Rows from block 8 of a small image classifier, named by matrix and row number. Rows with one number within an expert belong to one neuron, the router's apart. Each number is 200 + 40 x the weight over its row's rms, rounded and kept within 0 to 999. All counts start at 0. After the name is the row's rms in percent of the matrix's.
Before each expert's rows are labels from the 100 images, of 14976, where the router gives the expert most weight on average: "responds to" is what is common among them; "place" is the part of the image that holds the peak. Only what is clearly more common there than usual is listed. The data: rosettes with rotational symmetry.
# router: router (model.blocks.8.mlp.router.weight, 8x320), inputs 0-79
# up: expert up (model.blocks.8.mlp.up, 8x320x320), inputs 0-79
# down: expert down (model.blocks.8.mlp.down, 8x320x320, transposed), outputs 0-79

# expert 2
responds to: cool
place: bottom right; bottom centre
router.2,092,202,241,121,262,166,240,210,149,207,170,91,273,212,198,161,271,197,176,209,146,242,148,212,177,155,189,138,212,208,218,252,266,162,209,245,137,177,189,253,230,211,211,233,232,197,205,194,136,165,214,204,222,198,195,165,185,196,191,184,174,194,237,174,210,196,200,154,245,182,139,308,194,206,215,176,172,184,208,177,156
up.0,124,194,222,157,239,180,189,176,125,222,160,133,299,198,197,168,256,217,165,162,215,208,170,260,166,142,101,198,169,236,200,193,168,186,204,267,118,193,229,249,174,195,238,168,216,165,173,152,202,180,238,226,204,211,241,102,183,143,154,192,214,171,224,181,232,207,234,162,260,244,159,279,269,171,219,156,174,223,182,249,161
down.0,110,179,232,199,236,222,208,247,214,132,213,153,224,100,240,130,198,317,203,168,218,193,196,202,202,224,135,265,192,219,179,161,178,192,132,208,189,199,191,170,214,186,160,258,305,196,170,195,149,199,95,171,227,215,213,185,146,243,203,243,169,163,177,188,210,206,248,149,179,261,228,199,191,229,172,175,234,193,246,206,180
up.1,109,162,231,183,214,218,184,201,205,225,244,158,272,164,168,182,178,197,191,201,204,199,225,190,175,232,189,210,222,203,257,241,101,209,267,266,197,261,212,211,154,213,235,235,175,177,204,250,203,224,211,247,238,246,165,166,214,175,201,172,215,182,183,234,295,269,173,205,180,218,249,244,246,181,217,205,229,206,183,186,248
down.1,103,200,253,181,184,174,219,199,217,228,228,276,149,232,226,223,205,197,224,161,180,108,162,182,208,203,206,185,250,167,145,182,167,211,183,229,240,246,255,254,267,243,193,205,234,276,162,195,158,234,202,260,161,239,221,227,217,272,207,235,243,178,113,228,229,171,173,225,228,173,203,175,264,218,241,239,179,217,261,217,188
up.2,079,192,221,200,173,163,218,155,149,179,288,208,226,182,163,204,128,159,216,225,225,216,212,155,241,294,181,195,200,193,251,198,256,174,243,158,272,242,176,212,231,269,220,205,197,224,194,228,183,234,128,217,180,166,186,252,186,225,242,206,151,177,235,216,261,250,192,252,165,191,125,208,183,275,236,212,154,195,150,210,245
down.2,091,191,186,207,207,188,191,186,273,146,221,120,186,255,168,149,248,238,193,209,211,228,180,182,227,189,206,180,194,194,224,197,83,240,134,232,227,136,191,104,271,227,104,194,221,153,188,309,203,139,219,182,225,125,197,195,228,207,182,192,216,166,272,167,248,170,226,383,206,188,182,114,222,200,210,176,281,209,224,232,159
up.3,094,111,190,218,200,234,204,210,177,200,183,171,213,264,233,239,162,149,201,196,204,180,223,257,212,228,243,214,179,190,220,228,216,280,277,131,178,247,214,239,184,233,197,143,171,111,130,196,209,208,126,188,226,185,118,171,272,215,217,176,218,273,198,194,201,247,173,266,192,214,240,192,229,151,205,200,171,218,131,224,297
down.3,092,154,205,190,130,199,158,138,148,168,204,234,162,242,201,245,284,113,243,204,184,197,219,208,193,180,223,196,180,181,171,143,209,216,140,134,216,221,204,267,177,174,246,226,198,273,161,246,94,184,208,210,239,260,204,227,198,181,232,289,158,182,194,214,163,179,175,234,165,162,226,217,183,184,187,218,199,192,198,209,230
up.4,083,196,191,156,294,181,221,173,146,172,211,111,162,205,195,90,209,223,133,224,126,221,170,241,184,183,158,164,134,257,166,182,179,198,226,206,161,145,190,257,163,195,227,242,184,210,216,243,212,228,216,205,181,228,162,91,206,166,236,178,161,217,183,227,214,201,275,204,199,181,163,238,247,233,257,205,171,162,210,177,216
down.4,100,195,229,217,237,192,200,195,210,183,225,209,175,155,227,216,214,279,241,174,186,181,227,163,143,189,122,206,279,211,138,255,134,160,117,262,235,214,115,165,290,247,243,143,197,181,243,198,194,224,103,224,218,211,183,174,137,206,257,198,143,189,146,201,248,204,225,188,197,218,218,161,208,200,209,222,114,186,301,221,206
up.5,109,123,179,211,244,167,231,164,156,194,166,192,267,218,195,240,177,171,220,217,212,210,196,213,169,157,234,212,275,185,278,296,153,201,218,195,162,247,215,217,211,211,256,241,197,137,206,197,180,259,205,201,288,177,167,160,215,169,225,165,235,244,212,183,233,178,242,220,163,248,255,260,185,101,248,135,170,159,195,140,249
down.5,101,181,290,183,129,192,257,154,228,159,148,224,163,178,219,188,214,171,227,149,215,162,212,173,214,191,172,244,224,137,142,195,278,232,158,214,140,177,292,236,224,127,214,214,198,248,129,200,57,216,247,228,167,194,220,234,174,193,197,255,187,180,158,196,138,248,241,174,230,211,165,205,206,182,174,254,208,197,161,178,183
up.6,096,169,237,222,243,190,205,212,144,189,132,132,230,249,197,231,173,235,167,220,176,234,214,209,140,213,151,221,191,189,233,211,195,221,253,249,214,233,275,242,196,236,225,202,202,201,213,249,243,240,211,245,209,201,170,143,228,216,141,76,200,191,139,220,224,253,249,190,229,233,225,208,223,193,201,112,204,253,145,200,168
down.6,102,207,280,180,187,190,193,95,200,197,214,228,188,192,256,213,236,230,206,140,220,142,232,141,206,241,210,237,211,199,144,192,185,247,180,174,241,173,239,282,213,299,213,143,200,190,205,220,153,196,184,208,171,195,234,190,210,272,273,243,216,168,213,180,214,211,165,192,145,190,181,178,222,219,243,213,136,233,258,165,134

# expert 3
responds to: earthy; three-fold
place: middle left
router.3,083,216,179,208,230,193,212,145,132,164,214,106,208,232,242,189,168,194,262,243,211,233,207,207,206,188,207,114,219,216,257,124,217,170,209,208,186,143,218,240,169,161,159,212,215,155,190,215,177,198,178,145,188,224,157,168,185,231,210,175,194,157,236,174,189,212,197,209,218,169,137,187,228,210,208,234,211,274,181,204,197
up.0,103,144,187,166,231,208,160,155,158,239,134,194,155,237,163,190,219,198,185,222,186,239,168,244,202,159,201,125,178,239,219,134,244,188,202,238,248,149,265,209,201,188,206,225,182,245,195,214,198,241,210,203,220,200,220,141,161,133,176,182,216,186,257,178,136,237,272,177,180,193,157,241,281,158,223,210,203,266,183,215,150
down.0,105,178,235,168,196,234,163,215,199,188,186,207,271,152,258,188,215,217,260,192,216,248,225,225,257,207,197,225,229,162,78,212,232,188,126,142,190,206,198,202,151,217,213,193,270,192,205,220,127,217,211,201,209,171,154,241,176,233,178,293,184,247,228,190,263,227,71,236,206,199,206,125,224,257,156,235,183,241,263,153,177
up.1,087,209,156,217,260,159,142,232,168,199,217,176,170,295,207,224,182,200,170,189,158,191,215,175,192,231,251,166,114,200,165,206,303,170,262,200,193,152,217,166,194,212,246,170,201,132,154,279,165,228,111,204,87,120,177,182,248,233,192,234,221,185,212,249,228,158,245,209,206,212,228,178,163,241,200,261,233,210,222,196,227
down.1,089,260,197,232,221,194,142,250,217,164,283,266,210,216,232,161,233,191,303,154,287,213,143,178,232,153,268,191,257,218,205,276,248,218,183,215,190,211,194,222,209,174,207,233,259,152,223,163,166,163,217,208,256,182,242,197,182,211,179,231,172,295,171,194,148,192,196,206,190,111,168,271,214,280,180,166,243,101,172,188,166
up.2,085,169,154,251,237,107,161,194,163,173,256,208,184,265,141,237,226,187,85,237,165,209,114,153,219,208,267,199,216,250,194,244,246,178,279,168,170,183,187,224,211,298,246,155,213,196,175,210,179,240,169,225,201,126,158,229,252,194,247,172,250,163,215,190,233,175,238,277,176,212,216,245,192,215,215,201,211,193,191,229,243
down.2,091,212,180,204,152,206,161,193,237,212,202,200,204,211,228,168,224,180,205,141,243,163,221,211,165,193,235,171,261,208,200,240,200,253,153,182,127,111,163,223,153,210,181,193,222,199,131,184,198,197,238,218,253,156,248,223,209,240,186,199,182,268,168,229,176,244,250,162,132,106,182,233,160,196,126,171,201,229,187,85,210
up.3,100,139,191,208,281,188,162,183,124,154,145,188,136,284,149,184,199,201,212,241,108,309,181,227,171,193,216,180,195,226,197,183,207,116,194,232,193,150,233,203,161,238,259,214,156,235,211,229,218,253,217,226,122,189,204,145,259,175,144,136,242,223,211,201,198,166,292,162,200,204,215,240,200,231,174,211,218,171,233,192,176
down.3,100,173,229,216,196,236,172,206,167,118,142,260,349,116,223,183,236,233,221,226,238,213,205,189,188,120,210,248,212,161,173,218,163,276,153,201,236,152,241,229,215,212,179,91,272,168,207,221,187,199,149,200,212,199,253,177,219,274,231,209,170,211,221,208,237,183,192,226,241,226,115,185,262,215,240,158,143,208,199,204,163
up.4,105,159,174,191,267,141,190,177,119,175,128,203,137,284,153,262,187,180,202,215,159,232,189,229,197,208,239,120,140,228,204,158,249,189,217,228,257,135,211,178,196,231,263,202,212,195,182,219,166,237,168,131,122,133,224,137,204,164,184,177,199,226,203,202,158,143,263,187,212,198,180,204,193,201,189,171,196,204,137,215,174
down.4,096,142,201,217,215,162,159,226,212,134,225,240,275,120,217,156,199,221,286,218,214,206,178,221,253,172,200,173,184,166,103,210,178,207,183,198,234,164,206,147,164,126,215,173,312,171,205,233,147,180,174,217,275,170,214,204,215,223,207,280,139,246,188,226,225,218,160,191,220,145,188,186,226,221,199,188,211,156,243,198,177
up.5,092,254,191,191,209,202,215,250,228,230,213,202,229,206,172,241,220,244,127,228,212,234,182,191,184,228,193,199,199,243,237,183,146,213,216,150,220,192,235,156,153,251,208,186,190,160,204,185,215,275,204,257,197,207,169,230,209,152,209,212,305,176,213,229,254,207,270,178,169,213,224,194,192,159,205,257,257,241,213,234,271
down.5,095,215,250,116,154,198,213,209,181,277,223,266,192,127,224,148,198,130,188,196,164,146,235,207,189,247,309,169,169,146,211,197,222,296,176,184,230,191,203,166,175,207,206,157,153,314,206,195,259,232,233,139,262,209,180,179,208,174,217,185,249,269,200,215,210,196,156,201,136,141,217,221,203,228,111,278,191,203,216,184,204
up.6,086,196,193,179,252,116,119,194,182,178,253,157,223,176,184,199,214,219,119,247,179,283,118,80,196,182,224,148,145,232,143,252,208,225,254,172,190,236,201,164,179,279,292,243,195,197,233,228,197,251,68,247,219,169,161,223,236,214,248,196,254,175,233,160,195,249,256,217,203,196,168,276,234,237,242,220,216,182,203,223,225
down.6,089,241,208,215,193,204,253,230,210,199,234,239,213,199,163,149,152,165,196,144,185,155,193,158,181,164,263,193,249,253,138,174,155,164,212,144,145,171,209,308,151,202,180,232,213,253,217,115,195,171,228,220,192,204,231,208,164,196,218,216,140,233,171,126,203,247,298,119,152,151,188,173,253,185,185,203,215,229,219,101,244

# expert 6
responds to: earthy
place: top left
router.6,097,222,147,225,191,184,230,145,242,204,197,144,268,202,278,160,249,159,185,205,229,275,238,267,212,181,114,183,303,187,246,239,240,191,172,200,242,223,116,213,223,168,156,157,254,174,175,185,223,168,195,172,116,218,220,182,252,198,173,247,123,193,224,193,150,204,191,189,133,225,171,186,134,202,219,130,242,211,192,216,186
up.0,103,216,127,194,266,250,180,209,146,199,168,225,111,187,107,163,227,188,212,216,173,211,158,156,175,202,288,139,178,237,201,138,129,161,258,191,261,168,194,175,208,238,206,205,218,167,233,196,149,252,209,222,189,188,155,225,169,131,206,233,155,233,197,239,259,197,242,175,283,137,203,277,192,189,255,255,228,154,214,170,287
down.0,096,245,223,219,257,138,228,262,138,224,160,137,226,213,178,143,220,207,254,254,135,118,175,192,258,237,177,204,137,201,175,124,235,185,198,218,230,212,196,183,150,160,221,270,161,205,233,140,209,220,217,183,168,216,172,197,265,206,136,161,166,172,144,218,277,199,172,180,235,185,179,243,93,268,197,171,231,237,172,213,241
up.1,098,216,180,162,215,139,180,225,166,120,248,155,158,235,166,227,204,243,197,244,150,200,171,141,214,258,241,132,186,208,224,221,189,211,242,192,176,195,192,185,184,235,232,264,172,142,231,272,182,243,141,151,222,170,144,93,264,197,207,198,229,179,169,211,162,211,202,178,234,170,325,188,204,195,242,238,219,157,238,205,243
down.1,090,203,221,245,156,157,203,198,245,219,221,229,95,208,181,170,189,193,202,226,168,216,238,228,198,212,169,132,246,183,100,125,212,176,123,195,167,195,190,186,276,185,201,194,153,187,214,203,134,134,149,179,187,201,131,166,243,222,240,282,116,190,212,150,202,175,202,269,161,169,227,195,128,124,210,195,140,284,111,240,274
up.2,111,209,188,227,249,118,294,150,166,149,166,210,189,267,260,260,248,177,220,223,257,199,182,244,185,178,299,117,230,170,271,248,226,179,179,211,243,195,204,175,261,247,206,232,174,145,220,182,125,174,196,135,193,164,209,146,214,170,172,227,135,257,189,155,189,123,236,167,191,142,168,187,152,187,213,169,143,218,186,156,193
down.2,116,223,228,251,171,225,201,200,169,133,102,187,250,231,150,173,228,293,246,246,183,196,160,233,189,153,173,148,186,240,258,224,137,177,225,183,267,215,228,186,243,174,221,233,213,155,250,177,112,182,238,200,145,177,204,145,219,212,149,223,158,177,190,162,189,267,201,171,194,153,199,222,218,308,170,145,154,222,203,150,204
up.3,126,250,197,216,235,190,261,134,216,230,185,239,151,178,220,225,240,149,185,160,230,199,156,260,175,138,213,175,225,151,251,166,170,178,160,191,217,176,206,187,217,180,280,210,106,215,177,167,161,201,252,245,197,214,204,219,153,111,196,259,218,243,220,191,229,148,238,140,221,173,118,277,208,138,204,149,188,193,240,189,228
down.3,112,201,213,270,283,205,163,166,207,155,184,112,185,254,179,217,260,271,227,262,177,249,140,261,181,161,160,198,237,194,187,187,252,202,232,150,179,199,203,204,199,165,286,189,167,138,251,217,142,259,179,228,225,175,152,194,230,172,190,197,209,226,216,181,232,256,154,240,185,198,227,239,186,203,205,158,146,211,161,194,221
up.4,094,203,218,204,230,225,262,140,154,169,209,207,178,241,230,279,232,197,242,198,259,159,218,222,175,169,265,113,173,181,235,255,189,174,174,184,238,192,197,150,277,212,142,231,167,140,211,246,145,147,212,132,208,214,236,162,202,193,166,225,157,207,184,176,183,130,195,239,191,110,169,179,127,173,264,183,141,229,226,137,183
down.4,106,242,216,250,174,247,187,145,148,119,132,137,296,198,159,189,263,276,245,212,201,172,127,190,214,142,163,194,162,223,251,236,127,142,190,148,265,170,166,143,245,163,211,230,217,176,199,138,97,156,193,189,152,148,229,189,216,213,180,225,207,216,216,139,155,271,187,206,190,149,205,235,170,285,188,148,143,240,200,171,226
up.5,083,232,142,205,155,164,210,151,241,216,217,208,166,121,238,208,318,130,75,236,260,234,188,213,187,179,195,164,236,168,222,174,203,185,137,170,207,198,170,182,260,225,234,175,182,126,127,203,144,155,197,195,215,168,191,241,153,197,228,218,176,172,230,177,179,182,222,206,271,158,153,233,232,200,207,225,258,256,247,195,180
down.5,091,193,211,220,183,217,224,187,267,150,209,158,216,274,200,152,202,160,227,233,177,229,168,204,224,202,225,215,154,189,190,192,184,153,243,138,173,179,252,261,189,173,304,205,163,168,291,135,175,240,202,213,152,230,183,115,242,229,169,173,202,205,201,222,227,249,156,185,202,226,204,273,272,268,162,78,197,253,244,179,202
up.6,100,190,127,112,198,253,170,225,166,211,191,285,181,204,167,217,217,224,199,260,161,220,208,194,267,251,227,111,181,201,219,166,155,189,188,206,189,193,191,169,219,196,148,199,217,142,215,241,145,182,160,178,234,194,193,147,182,233,167,206,169,235,220,220,131,163,155,230,225,146,273,161,145,146,231,311,213,179,258,147,266
down.6,099,191,157,243,223,234,207,236,190,195,193,228,268,176,202,158,95,128,211,173,269,151,216,245,210,219,244,179,217,164,211,226,243,211,221,194,232,139,166,272,204,183,218,205,232,248,182,241,250,239,255,163,207,177,237,136,205,281,37,187,218,187,264,253,188,215,177,209,196,220,151,194,211,178,167,183,249,130,171,214,174

# expert 5
responds to: vivid
place: bottom right
router.5,110,224,197,184,202,78,206,185,160,236,163,221,166,171,205,217,186,180,94,192,213,220,234,191,168,221,193,140,179,215,226,161,200,199,172,184,150,151,261,223,234,185,255,174,126,165,187,205,190,233,201,240,233,229,188,161,195,233,190,223,237,145,173,186,172,178,240,192,222,242,189,250,196,212,200,212,216,245,201,234,214
up.0,109,251,196,209,213,230,240,258,231,185,195,205,278,202,234,191,148,288,267,189,175,198,212,175,207,147,178,262,205,184,204,262,185,182,258,201,130,220,94,193,186,147,221,242,227,184,230,146,190,195,221,123,196,225,249,193,248,202,127,133,205,258,201,207,219,226,179,163,135,201,262,176,202,157,117,161,186,132,193,112,214
down.0,105,198,257,285,206,180,188,252,205,163,222,222,217,210,175,217,158,192,205,183,197,211,204,201,225,114,197,255,245,174,128,189,234,202,138,146,226,185,223,209,205,223,149,218,264,131,189,208,183,221,232,202,261,232,264,204,235,151,187,196,235,243,221,193,225,165,158,228,183,194,192,172,194,180,217,178,194,179,201,158,233
up.1,089,75,243,241,121,176,170,215,178,220,259,84,191,183,143,229,217,161,211,170,196,162,184,233,220,198,214,212,228,206,211,224,229,187,247,209,210,253,191,202,201,241,186,129,232,253,202,308,251,203,201,185,226,158,228,189,182,197,190,183,234,163,188,218,230,180,254,306,261,233,195,210,168,156,269,163,170,262,246,272,155
down.1,082,202,235,247,204,214,167,232,184,180,144,160,191,212,212,166,145,184,194,178,190,184,253,156,135,242,172,180,218,255,288,230,237,224,285,204,194,165,191,174,132,213,235,292,180,235,239,196,157,207,212,223,191,220,204,195,168,213,132,162,241,133,187,211,158,245,175,173,203,232,168,191,211,244,235,219,225,217,87,160,238
up.2,090,151,244,218,214,231,233,209,214,131,234,158,201,156,229,140,160,186,259,188,182,222,173,209,212,140,232,297,252,232,151,209,232,237,204,244,214,219,129,225,152,164,198,176,266,163,220,175,216,166,266,187,158,200,207,173,237,229,212,154,136,273,220,183,240,185,203,196,180,224,223,134,159,226,120,196,143,124,178,183,191
down.2,107,236,252,179,167,233,169,134,288,221,184,236,187,200,239,237,213,197,175,146,238,202,203,139,183,226,189,178,202,181,248,175,267,209,228,178,222,193,254,271,143,205,230,220,137,203,225,260,193,165,251,218,187,205,197,176,138,130,204,161,252,213,216,177,145,193,205,199,173,250,212,248,127,195,148,169,216,163,192,188,206
up.3,098,233,201,187,221,180,210,184,297,183,197,224,141,178,250,225,247,247,166,253,205,235,173,189,240,205,168,224,190,205,173,262,221,271,200,157,165,198,283,203,165,191,167,203,165,118,149,237,227,156,137,182,228,220,193,224,209,220,230,310,245,195,213,198,149,196,263,235,140,189,270,176,257,118,215,202,230,156,269,204,142
down.3,090,221,180,148,238,178,215,174,218,198,191,171,155,169,188,269,221,292,197,251,200,386,200,195,283,187,182,166,228,185,224,220,176,182,306,250,195,251,198,203,190,226,181,203,145,151,203,206,131,210,171,223,245,207,198,219,216,177,193,274,205,132,213,243,195,212,194,197,210,187,197,134,175,180,219,188,180,147,186,214,198
up.4,115,252,222,193,199,187,207,225,265,185,170,194,217,206,177,178,120,250,232,185,200,216,266,202,205,178,200,272,191,214,182,193,163,207,189,206,177,236,152,219,177,164,206,254,213,229,248,192,156,206,191,186,183,256,218,245,239,236,136,190,209,205,162,198,239,262,232,171,112,244,190,193,196,199,120,141,205,134,197,176,228
down.4,121,192,181,270,193,171,162,220,185,165,201,246,192,232,230,151,175,183,223,236,201,254,188,164,239,152,202,267,218,195,144,172,326,154,179,165,200,179,263,235,177,156,175,217,233,176,153,222,180,167,231,258,239,264,234,216,275,188,225,133,197,241,218,243,223,122,181,237,158,237,153,221,208,207,215,207,212,168,225,214,213
up.5,083,166,200,206,221,252,265,193,231,169,179,131,177,210,206,124,129,214,209,182,164,239,169,234,244,209,179,241,189,225,145,206,221,252,202,257,219,228,146,239,131,186,130,201,270,189,224,169,212,197,238,141,138,197,194,184,242,196,124,203,141,261,168,181,173,145,222,218,202,233,200,171,173,222,114,232,197,169,144,129,178
down.5,098,186,241,266,227,217,192,114,194,220,222,219,245,198,171,161,208,166,214,156,195,110,208,192,143,231,198,200,204,138,270,176,142,233,213,222,250,169,211,173,167,177,203,237,193,183,163,110,182,186,183,188,155,189,158,264,148,155,228,192,176,203,173,220,207,228,222,229,276,222,223,246,196,191,173,160,190,194,275,127,185
up.6,116,216,233,218,232,222,237,248,232,155,198,207,245,152,245,204,138,277,260,212,185,222,202,197,211,192,197,250,235,208,216,258,175,214,204,203,163,180,159,239,202,133,211,200,223,195,230,178,184,228,167,138,180,242,226,175,228,218,152,163,215,220,214,216,257,227,227,197,96,236,237,198,217,184,131,148,165,129,142,141,229
down.6,115,249,234,289,189,189,186,246,211,188,213,227,233,179,214,226,143,158,204,219,212,203,216,168,221,125,184,301,282,200,155,217,288,184,169,193,183,152,228,186,213,187,187,218,239,110,169,130,187,203,237,217,219,264,284,172,259,165,123,162,195,243,204,211,242,176,190,189,169,193,187,169,193,186,213,219,207,227,182,203,262

# expert 4
responds to: cool
place: top left
router.4,104,219,182,204,223,290,262,216,250,172,135,202,202,215,151,190,182,235,247,191,181,277,186,204,230,187,167,170,248,165,220,168,127,142,202,224,178,191,143,180,229,210,239,299,286,224,259,174,153,175,286,219,170,220,251,179,209,199,164,271,198,238,267,174,234,170,118,188,222,203,227,233,191,231,191,167,211,168,239,168,233
up.0,109,179,243,265,197,225,218,228,191,225,162,202,158,328,156,158,166,334,209,183,120,225,189,251,188,174,195,184,190,226,244,178,227,159,250,239,213,182,263,167,176,123,164,202,138,219,142,209,241,227,235,229,172,223,117,159,222,176,189,180,239,204,186,284,229,186,196,189,177,161,244,171,194,197,199,196,197,190,209,236,243
down.0,111,225,196,226,230,227,178,244,240,260,172,208,227,243,170,185,154,249,228,230,219,109,174,221,235,207,241,294,203,175,138,187,170,149,254,227,235,197,239,240,154,240,252,152,198,268,204,159,294,177,205,228,204,200,185,188,172,208,154,164,193,213,232,199,211,227,198,224,220,202,183,142,258,219,205,183,194,222,235,257,128
up.1,098,90,170,228,204,206,162,186,184,225,298,194,245,158,198,213,196,153,153,268,158,157,144,176,238,196,155,255,246,266,227,223,205,229,245,135,181,215,271,232,214,195,205,142,147,192,160,205,246,234,178,263,222,169,145,274,194,187,279,181,219,212,234,199,238,169,271,265,193,213,155,225,227,209,222,267,180,225,118,261,153
down.1,102,180,157,245,160,207,229,229,233,229,190,231,227,168,224,209,151,213,200,195,192,189,159,182,202,202,200,234,205,165,202,155,228,189,227,148,186,234,230,238,191,211,240,275,166,198,198,174,224,145,272,153,129,184,204,220,230,194,224,176,225,240,229,198,254,230,223,172,191,143,213,218,212,154,179,254,250,176,208,178,218
up.2,090,213,155,173,201,166,129,230,129,107,210,196,162,226,144,173,127,165,230,252,134,240,142,152,201,203,214,212,156,251,139,175,181,200,238,187,217,173,174,166,142,278,179,219,290,155,223,185,196,246,164,152,125,92,237,181,239,218,208,222,171,215,157,181,162,180,239,204,257,177,283,213,136,254,229,166,235,212,241,242,157
down.2,082,186,180,108,188,221,218,133,191,142,147,188,241,195,198,113,278,162,147,196,199,132,225,208,181,284,186,136,190,181,172,202,98,188,87,136,210,166,184,188,193,232,227,132,226,137,204,239,143,221,81,213,207,205,189,164,177,217,276,248,141,255,209,187,177,199,138,220,209,251,231,241,193,233,219,226,190,201,202,225,206
up.3,103,237,259,203,204,253,201,218,190,231,178,122,145,293,160,196,97,326,225,213,109,226,201,239,233,214,163,157,141,202,204,171,214,202,203,264,222,185,239,175,162,130,229,200,146,235,157,231,251,191,228,242,176,254,117,182,222,179,182,225,243,175,198,266,226,158,186,192,177,197,209,202,235,232,178,181,193,178,212,223,257
down.3,111,259,218,181,172,224,161,240,253,268,113,223,229,231,198,181,214,232,245,201,163,180,191,206,236,229,199,237,154,222,172,173,174,114,165,232,253,199,237,230,179,207,196,180,190,213,165,135,265,172,198,215,202,221,187,229,219,224,172,220,179,183,162,195,214,199,204,223,209,211,194,131,222,223,198,237,154,208,183,263,134
up.4,103,208,196,232,209,239,212,210,185,205,125,198,134,285,151,178,132,323,196,198,118,231,194,228,200,182,190,190,185,216,222,156,212,178,233,255,227,184,261,203,153,131,157,203,140,220,127,198,213,236,251,248,176,210,100,158,214,185,169,180,229,189,202,316,218,168,177,229,177,165,216,179,192,221,184,200,204,184,220,189,262
down.4,113,224,183,226,185,251,198,270,232,257,148,233,289,235,134,197,169,228,194,227,175,144,179,253,230,203,215,268,175,183,164,164,130,135,238,216,251,161,222,222,178,293,219,155,179,265,164,174,280,181,218,225,220,224,188,208,182,195,135,140,197,196,205,190,234,226,208,229,234,230,137,170,216,243,199,204,153,226,186,263,147
up.5,075,251,105,220,238,185,171,197,173,149,144,215,140,196,142,136,188,94,195,248,190,230,115,188,232,250,266,230,137,198,177,173,254,189,195,249,241,160,205,175,155,242,171,245,232,183,225,191,185,248,226,180,103,156,214,186,154,190,183,146,134,189,201,207,203,159,232,138,229,206,207,176,152,190,165,204,244,159,199,217,109
down.5,094,247,199,112,181,201,187,235,189,157,127,222,240,265,205,159,218,144,274,256,184,256,202,180,269,185,228,160,178,177,211,233,155,234,174,224,201,260,230,136,176,195,213,186,200,193,201,149,203,165,180,275,175,171,180,206,207,230,208,179,224,186,255,159,194,160,233,135,226,250,160,216,217,247,206,218,213,266,192,210,122
up.6,100,201,171,236,192,131,185,156,223,197,214,154,132,221,254,142,170,156,104,157,186,217,220,201,224,188,227,266,154,279,189,222,227,255,279,194,167,235,269,221,123,187,193,193,133,165,161,239,243,197,153,163,182,223,129,210,256,243,245,169,190,275,197,252,140,283,288,215,170,260,222,184,214,193,233,213,194,279,187,190,207
down.6,097,184,174,180,183,178,197,191,151,184,202,137,199,117,199,141,229,203,187,234,155,278,172,164,179,209,189,243,110,201,227,191,154,155,255,267,215,180,228,293,164,174,165,232,229,160,141,187,190,160,103,242,303,164,160,107,300,233,260,212,199,133,162,188,163,213,157,221,218,196,278,275,241,164,170,197,213,215,195,150,277